A small image embedding model, trained from scratch.
Model: 2.65M parameters, arch swin, norm layernorm, activation gelu, depths [3, 6, 3], widths [64, 128, 256].
Data: trained on simulated fluorescence microscopy of cells, 195000 training examples, 16.4 epochs.
Rows from block 9 of a small image embedding model, named by matrix and row number. Rows with one number belong to one neuron. Each number is 128 + 24 x the weight over its row's rms, rounded and kept within 0 to 255. All counts start at 0. Numbers have three digits each.
After each neuron's rows are labels from the 100 images, of 14848, where the neuron reaches its highest value: "colour at peak" is the nearest of a few named colours to the mean colour under the peak. Only what is clearly more common there than usual is listed. The data: simulated fluorescence microscopy of cells. In brackets: how many of the 100, against the usual share in percent.
# fc1: MLP up (model.blocks.9.mlp.fc1.weight, 512x256), inputs 0-127
# fc2: MLP down (model.blocks.9.mlp.fc2.weight, 256x512, transposed), outputs 0-127

fc1.256:120133154132113140166147110100100104115079133102100132143192139149124122098085110139163161103161121097152164151143139166170154123118116148133144115121114105129108159106153175134142101129148123087149166158099148134128149134121081121144167150100123111135093124136142124126092078112107124115134100162136126151111121130143099125134099087154109098137143104142107073119133117123136169117136
fc2.256:082145145152094068099117151154099114099106145167140181150144088146128133137112145131147157123137155112096142130134085104153150131142121122122122140146134136146113164156133116152156144075106184171120093112130119137125167115143119165077115152138108109179109131130105117122157117182118085111095136135103139148107070117130129130165122172116131114104191118106129084114082134123113131162094
colour at peak: blue (54 vs 1.5); green (32 vs 7.6)

fc1.336:135110121144117080125116126109138127111099154085130133167148110090124108124138084145138159148129125096150166138109097118125112106129098133159170140166128098126146155127140128121125089147127113103115111101180170171118135135097128123098107120080127117123110107144156154094107136105095119135125140127101171135118134166195144116109119128141105138145141186153103123141138083125137141140123
fc2.336:120109174111083146174120125137139154135150145133134125099138121106119141133134134125130099112102121162131121097112120140114161063136187136118107124130064128154102120111159153126127101102097170109165176110115100079129152111153095104137121109088088156159155102125075162075121137106149145132125136103137140163178102158157141113167098132141096099158108122128067136125092096127123117145124
colour at peak: green (26 vs 7.6)

fc1.391:097112108131106142131099137155149105141105089136119157128124139140187127148131110113118119165148121163167150131084145150177115104170112135126106105146119149104142121101105138134142101119093173140127074151105143145132107115176117143153122113112140136159139124113092101086166166163143172140131126105089130113156115153143137122137092117166112149131100139111140103107106102093140150124135
fc2.391:150120150126166166112144138139140109137096103129104122099118124143149111117096158119133099099132163144159153131103112105093112149080146142116086107124131143146168132110120106091158172161127170131119107134180104053101126124099115099159166138125082102124140162111082117121137148094120103113135123102115093123112135125149123125136125143144106121140142106169141095125122141086142120133146
colour at peak: green (26 vs 7.6)

fc1.493:169114151139149120151171102115184138145158129137163093159107135130147102082097100154128127133138086116131086139138099100141115115145123091115140157124112080110104122127115159084172123118146128157147095122124179137081140093092091143093096100077141114149154158147115103102135144156116145143156112144072148136146107115111147122133173109121132171091162157146165145144126115086138146133127
fc2.493:132123112129128159096129134144098104102177168142140149134120104119152134147141122142098137126132151145161164136151146176129122143153160142091114104130164146099111126133113113139117136166132077147147121124112128138064112117135115124094143153088110164110115138087173099146112116136117144112096138132157122113108103124137109122156111110143143133116165106109146136095124140136089120142139
colour at peak: green (30 vs 7.6)

fc1.163:174135121170148171175165106150117149108106195127107163097087134108140125134074124156139087115116136117161153141169130103149179139138079138125153167103111116153153164111120111141145109161111142108120141148153151137138145110152141141132106129141158115137131135087154138127162131137117142110094134120140127069129140170130118142168107157142118097103136122151123138166163112121105121161115
fc2.163:137134157113120140101123124129121128094103144153147083118099123158131130125153112133146107094106100095132138114128126183136127152112122151124190130158114122157105133142159136146113134119146160142129124128178160138129140112121111102117121119075129172125117158123066150118140061092120121121110177161129128151122141071113079161147119148091162139125139115115163109089117103102132140133146
colour at peak: grey (51 vs 0.5); brown (46 vs 14.5)

fc1.271:149141138120123121104099160115155136068199143125114137139156130115095130131120126142136107085056083105122147164103095144135129097110112135142135165133126109148098158116070077144132135148150142111127156135098150098137123131133085081114132139146095116198123134125127099154171151113132097148078128163113109115134070126134080127070151129113135126111126115133115162143122105113136093119121
fc2.271:115167104151136176160114120153129101150120136185130172128176120120118126131145126110121144133133092072144149138136145155105103108072134102137153107153159154130119129127124120106138131123077100128128089114140164136096116109082125163135142127117142157139150153084145132133157176119113154126161142117103130163120140062126135137110094130153120148115149145131175146155114088108117102161130
colour at peak: purple (38 vs 2.1)

fc1.480:121138128147144128123136139144096131101129104097123102137098131116138105130132119085121107137119096122136140120112092128118071115153135148128176113155099194136119169191139139150125142158124104124141108130166106158115131130103096107143120129107129158128129135108154140104119182159108141139073103120131085146116114163137149105119115133111113125115074152153161123163093097120159162137140
fc2.480:137134108132133143138112100115156134100132180129102128089187146086139106145076147121129137123103158132171134098117139149123115115125158148115131116138142076108147152116132195161115103151135156109132160176118160111169140154120144156144141124101110157143162137093129142109112132104126134109128152103177093102135148111126155146135109143143118150129123139119119134088120112158114147157103
colour at peak: green (27 vs 7.6)

fc1.393:144172133137115142126137137178129147110116109148105109158123094144148120104087100100131162078152079183114121137146161139121122130093086106114116163134102155109110123129130113103121116092132113104116125133106130126102097103111122118174093129147122139153146150153146124158132119139139163141135121153152182113129133102114109106114114142150140087120128137073104142149101142169132121100138
fc2.393:132118150188144176141158131118159160139163168102165133132150122123175140144107118101125113189096105162115116134117075094120153112105133145133146126079112076100130133087118137156136138146106111141089139150123127126155128113139139100130139113124087113101122165095143145143105152098138163129099109082167118142160153118130114115165104113170134159188117117133117119102160098149081141104172
colour at peak: brown (67 vs 14.5)

fc1.509:097146128174096126150136094133126113112103152112110143143146139071171149149132150130100112113100131179134146101114106136093118132116131132148145128130116110134154108142129103112099124134149128135126132197127159100134143128120121127126171077125115131097118116109110099094116134141139137150111095119118102178091148141122127140119121137104133115112187095103123145144133130133114150077122
fc2.509:156119140132140175122116132089130115129162146116135100132151116148154157138092108117103134124174100119142132103154142095113110125108114159092144115136186101113185106094159108072102104093119121105138112140131107080106137145131085127154127110128097150145129130142149161161122124140155133096108122126136065156142148140149133127086107124101102138126103167123128132088082145151142138101118
colour at peak: brown (62 vs 14.5)

fc1.189:147164101121091124120128161102103138099116151152110098139135085139119169112079095143117133117201116103092134132107138074121140167119110125122161112132099175103113122094142124152081092114115118129076081132104115131126092133154153149133173145170110140145114114119135121074157157112106171160134134130110123121114106129108127119115163115165102092113120091156097145168124108142086170110150
fc2.189:117140159117119131135142145120154087090107120142128143144128122128145143142108104143109134140106117114149096158113132149103125078126143153142121124167139151142090120107139125165136118141104122105117143144117117079144135110185085153132134109118120137093125152118118103127154095091159126130112174088137144121155128122136148142134096088153128173188128152194136137093102105154096122123151
colour at peak: brown (55 vs 14.5)

fc1.285:156123110117153062146144114139117098160130101147160125120111153104158167084128108115126134120109103129130121152114144119112112095145114075133164159118127110121147076104096109121112158129178119154142166107102151124092099172126115123137136103113079148124170100090112134140112104096162137131119118112082123177124119149112218143093129092144155074131151098103118120098172117099126141141160
fc2.285:108137119139101090135103155076106095092076149080111110151124151114118084137144113120104183162111160143106162158138145101135148133137109120108118144144157168112143136141147157110118161136177160114128131135148104145121105135069158152174139151127098108142107122091123134083144127123130155131122113140148137148087102125117121137142109112126191084089148112113124101148127181163121123108081
colour at peak: brown (43 vs 14.5)

fc1.103:145124138118106132113164083131108154148106166124139175151124151120184126170143167126136136107143111110167115195110105106150131088125107154154144100148137124168089137111113081121107133140110132138081107117089131114092145132113116116127160121146112122149132133120148124134143095121123120107099124140187093138112113130182175165066127142145085162151144120157105118155103095121120133155149
fc2.103:107130116113116155145108170101134099151122136098106090161093122121127094084133085150162112112113099132133120116120178121107145110161054126130178135106090114094147107114120114092119124144106099119140090136123127134134140137129082105116143106145125166136068128108126141152113148105184151128113156122147108109133124142108114133117125126135159144164140190141120122097125142129143176132081
colour at peak: brown (42 vs 14.5)

fc1.44:126118125142165138125098095144121104129142137181143126126137203099134120164166139135117134133130110100143152135159140158128149091152090152127079181114164161108111159154138081112100122088134170121144116135134177152136077114117142125118119067134110174109112148157134135159120106106142117133123104119140132125141143144135147142151106093152113136118121166132128114118144131119118080110076
fc2.44:177149101130114163141173140141179144138126114109135108129130120096094117132156116126106105125129132127165143101119084116140091134159102172113183121070130150099153133164096152118136108130129187170114127105157134152149149104136081165131113149131098094120130115136085149109149119113116091130159124144140120133160153141176116122133113121091122127127101086153144139091134087123160104131089
colour at peak: green (34 vs 7.6)

fc1.349:155103119096088132091099143157106178125137098191149142162116099134127136138116111156122089103126161157114169099109116107123069135167086098135093093140123129144148133123135170083118145097112126149132128159126123116124103119144170140119111128131107123127154181129106123093133120108134114134133141149072131145114113157144103091100132084100160099132146125134105099124113126143136135118092
fc2.349:152122103108120097094143129129160086120108168100157118124113097132180113114131147125138088153132131139120110120086129145125132093137136148104149104098130129143077136149113121121133162100087190136092114129105101137124137120115108113128103164102136154067181126121086138142099146092116079173125142137162147100102161127100146135146139140147128098075173141142087173135102171132085096170149
colour at peak: brown (33 vs 14.5)

fc1.158:140156103136095159133158108132135106143122094119130061113144122056099134081129128114102080136166101122109134131144112116121148148115146115113107132116192118147147115134158108108093149079119089150093136129104135122146079118110106149111110136092149118156110122147085135075147127119127161152173128118148142133108111110119145160120140138144108152161148120169115105152148145119107130134145
fc2.158:158111125120109124107126115132139124140171122137114129142088111125133132147136103072125130135143152151121079129138137146150123088121128177099116143152154136128158139164118139131159124126113166140076100109143131151150119148164096116100157113100120125092096151130133113173134098098176139144125108164129137111133125124142106087086156143127111151158153111145135139124133108121123126132154
colour at peak: brown (67 vs 14.5)

fc1.397:150121130129128148139147120134111136121097109133138075135150096183089126118111142110179097141130132178122135154089103112118113117154091106088123066141120138101125118088128131101142120128099087074136141151137135147092116146142120188086105144161131125116128129114171142100126172140149172164142152124135139105121113118087142110116117090082070124158133149147153118107137133136129128133130
fc2.397:125170049089121105150128143122131107135107118143122149117090137131129138111131162123139157127155136146166118172119149165144178125093124116165105110113155115118118132099163093163092109084118097152139118121112150101141136162090186120147138107138137122161121106120118092134123126126134102152108119160111109148138143118109102149150149106157125110141156130147117080138124146123136086125140
colour at peak: brown (51 vs 14.5); grey (44 vs 0.5)

fc1.10:142141110114117081081160137114111154154112147143107155106076128119143139140108097144153095149162119129103131108110120101061136143149157114148127105155123144134164145113146151134151126171140159135099098133146164107144124178168174105132133103133120089092108088132187105153177132076115165140101140097124107173132113117107158159176088088126163184161124112119127123114109114124107131102122
fc2.10:180096125138111156104078142130127135137127069110143131121180114151122141107125131159132114164108159119092151080135172141105131115132146118087146144120112100125120135128132128122140121149152131124168135105108047161113107107130143126133168111117146120135135130126070151148135110120119093121168132135110102127085174097148098153099161094057099119127127131121152164136132148099140161120113
colour at peak: blue (25 vs 1.5)

fc1.193:116115153143157134096126149155138130146121113157113127146148128116140119157126121158152164138126146149124094142116136136112173107094098131120147178133136106125134134130145134104137114138074112075134140104110147111140126102133085154120090153105129070111138133168181167167122137115132133098155135096125161111094129141143146135120108148135115124155111120119162157129146147068109156172120
fc2.193:124137136148108124097163119117098111152144150108121117199115117147129138112146147157133123107072147114138142158135095122139158156091111134147121088103119122102122123120139129114135148148155115097200120090099140122115125139112145143095159111110128136144104127167132100105110104146117167145128117169141105126125075114113133111141125120156082084149149136159090137139138150101171139117155
colour at peak: green (26 vs 7.6)

fc1.134:137146126091098108099072152154114131144094124122157117163129144154128121147117122102155106132131129132124123107136163095130156099130153128116100095128136123109152122152121072106137147144111125151089104121176117093128155153106139111118061150190143105117183130116124139158137105104112113114144138158137120148120168157128149132107104199127099121132120102125110137096147106104108122138124
fc2.134:118171120136116132146138112169153108114183073158133129106134110149105126126078167129146121148112096153115111116111125142163138103147129167111109113113152126163114090120119168162150155119085157143148118078136121177147111165111113124110114165112154146102143143092137128092118155171146150160156088120101135182138121134121143119136116137111123136103172096120072125135084135119148116116182
colour at peak: brown (58 vs 14.5)

fc1.321:117108128106155146107167088144099118115154105105076071139135122162138125157115140162127139104136088110114118116149176160165113147124151138092097159131115131108138098136131084140084127129118154160096206146161120129151176119103103157109125129122142121103145141102089132109123100111102091159117134179101094123100119105138138122158133114113116090143167085120138142147111133109161098110101
fc2.321:164123123193155099156159165139092109120108155145136116151122146138158131115139092132166132142162110110094157159131126144104157154110137116125101185116159110160104162098140108139138122151172113155142124134095131156152135152138113099131092108175116143128144103137119115126066148139168095126124084148100094122150117146110119097117156088117182123148164150130120128167123135109098152126124
colour at peak: brown (41 vs 14.5)

fc1.496:129119119136127146124143109105086178129137160135091158155125172128124127148109142155117109143134090106156149158114095074094163107114125140064140122128096098164079161123150095104101115126124128105100157122107169131132149150100134103104169126130109127141118134149143189108118153097100102136107143109187128136101113124135120133130113115138136174130141105127140163126140119082092096159120
fc2.496:105127123134082137167122165162164105164152130149115091152117136187144160153127129134095138113130121081114166130115115119112145110122161157122152165151164108132160091189208109135108123137125123162147124128122103125116122119143089129109125115137124099123174140130127141158141134086119082105156115148118139168132187142111125125118126115101100134146122171162154142127105145166152101125132
colour at peak: brown (66 vs 14.5); purple (28 vs 2.1)

fc1.241:161128108145138148117128098141164147144118144131138115082127136114099145098151146094136138134112101108121101124142162134186126133120136124105130118123096091118130149129138097119132160182162142110121063110116140190181174107136127160090143077159078125084147111124129139151150141097082112125087101159139119158116153139143124103141136134112113123140164115089129130091124171098150130134107
fc2.241:137122158142151073130159136116174133128141109095129127158129145168087095112140120141116122133128129143131149146128133135137150147146156110128160120164062124134134122135099111115131132139172133069158124149108164090076113132122093115075136100144107129161123075137132121088150110148146108112126155130146134123140139163160136134106111100137130171154087113091144118110136132170135118104104
colour at peak: green (45 vs 7.6)

fc1.84:103147163128153121164149150143155154135139130134122118072117135157121144113116116133160150094146169134113137181117153137090116129139142124165055119201144112131127138082119117121137131157151158136163181145128125122124143170102116129139120125110155096115121172108135123155105127099102085129146136136107133144132114123141115163119112139112147145123128132144142094146121107179133119153142
fc2.84:126134128158175037182137130140135139114124138096113100134129136125074115132110120130161132162098136146084117132116133122126148145142147113149152092132129136160126155185107170151096157136141092176129153124132172125137111125096143160156116146122086128175131144120113106119134111159132097139161096148116131081097121112116170098083168140102117115152149113135141079123133120134104138130103
colour at peak: brown (43 vs 14.5)

fc1.231:118112144137149121121060105140157162122142150128126154184082115123120140110113099124117127130121132117141109141147113148159092142148121109138129133157154146085166107108117159176145104135158086128109114161137122093129095135132151112102154156130102114097120130127158121145118130112186117171128142099192121124142107080088170125119141162099131116105122173156145145099129115159115122150113
fc2.231:139145127137141139134100113109148103110157126099098160126125118170133165106119105117114159105187144144128083149081171098120150117142137160133153129123182144135124099175160137133142142132134151128125129085108178153137137153147089153164092125117105134138134147144121077122120110151103113076141112121117104164089095145161155106142123125155124121098146154123104111146075155131117151143180
colour at peak: brown (39 vs 14.5)

fc1.68:135151122138094116136124122093151130155135165156142141129125151065129192135110115098148106140146167079146151107122127140114163145146093073139118094112116131115151115146065094132142088118105102128119122197092123120100138092124149106113133124118095143152128140154109133160159089099102128147123131143169133177125084096145132117130165140103138097123100126126106173143116091108104091144153
fc2.68:094098082098110128131124158140122118133089139140133104153114134101144136115105104127098132128105175115186113143146147133146123149113133106157111112126151132129155143156152094152091120127134165124154163134111122159156148118137104098103086165150138161142122090163095156072130100130117104102166088169171109156118139096110102156100094125107145119125167077125125169165107125149102161139130
colour at peak: purple (34 vs 2.1); brown (33 vs 14.5)

fc1.418:096136159049104114098121129086098108139176149115106135114135155179112133095166143137066075117147114151136202161110142103093151146109187108061108140152132162154125096120149147101119112160158173150124148148138138159124169165126131119159161132099092131129078113103118130122080140114125139126129133106167130120101150114158123170133130164130156097091142120128118133132140107135137098100115
fc2.418:117141119127133124134099168114130120132149149097198168140154127131137115152120103090167116153159123072176130130137157152114146111218115114163113101126157129118166128108141136128171138122145105109119110108147104147121150101079156111127148153130159148089125142142126105139138137121138101085111149120119111115113120131137113118116132144152106119120174133101127120106129152132100158172105
colour at peak: brown (49 vs 14.5)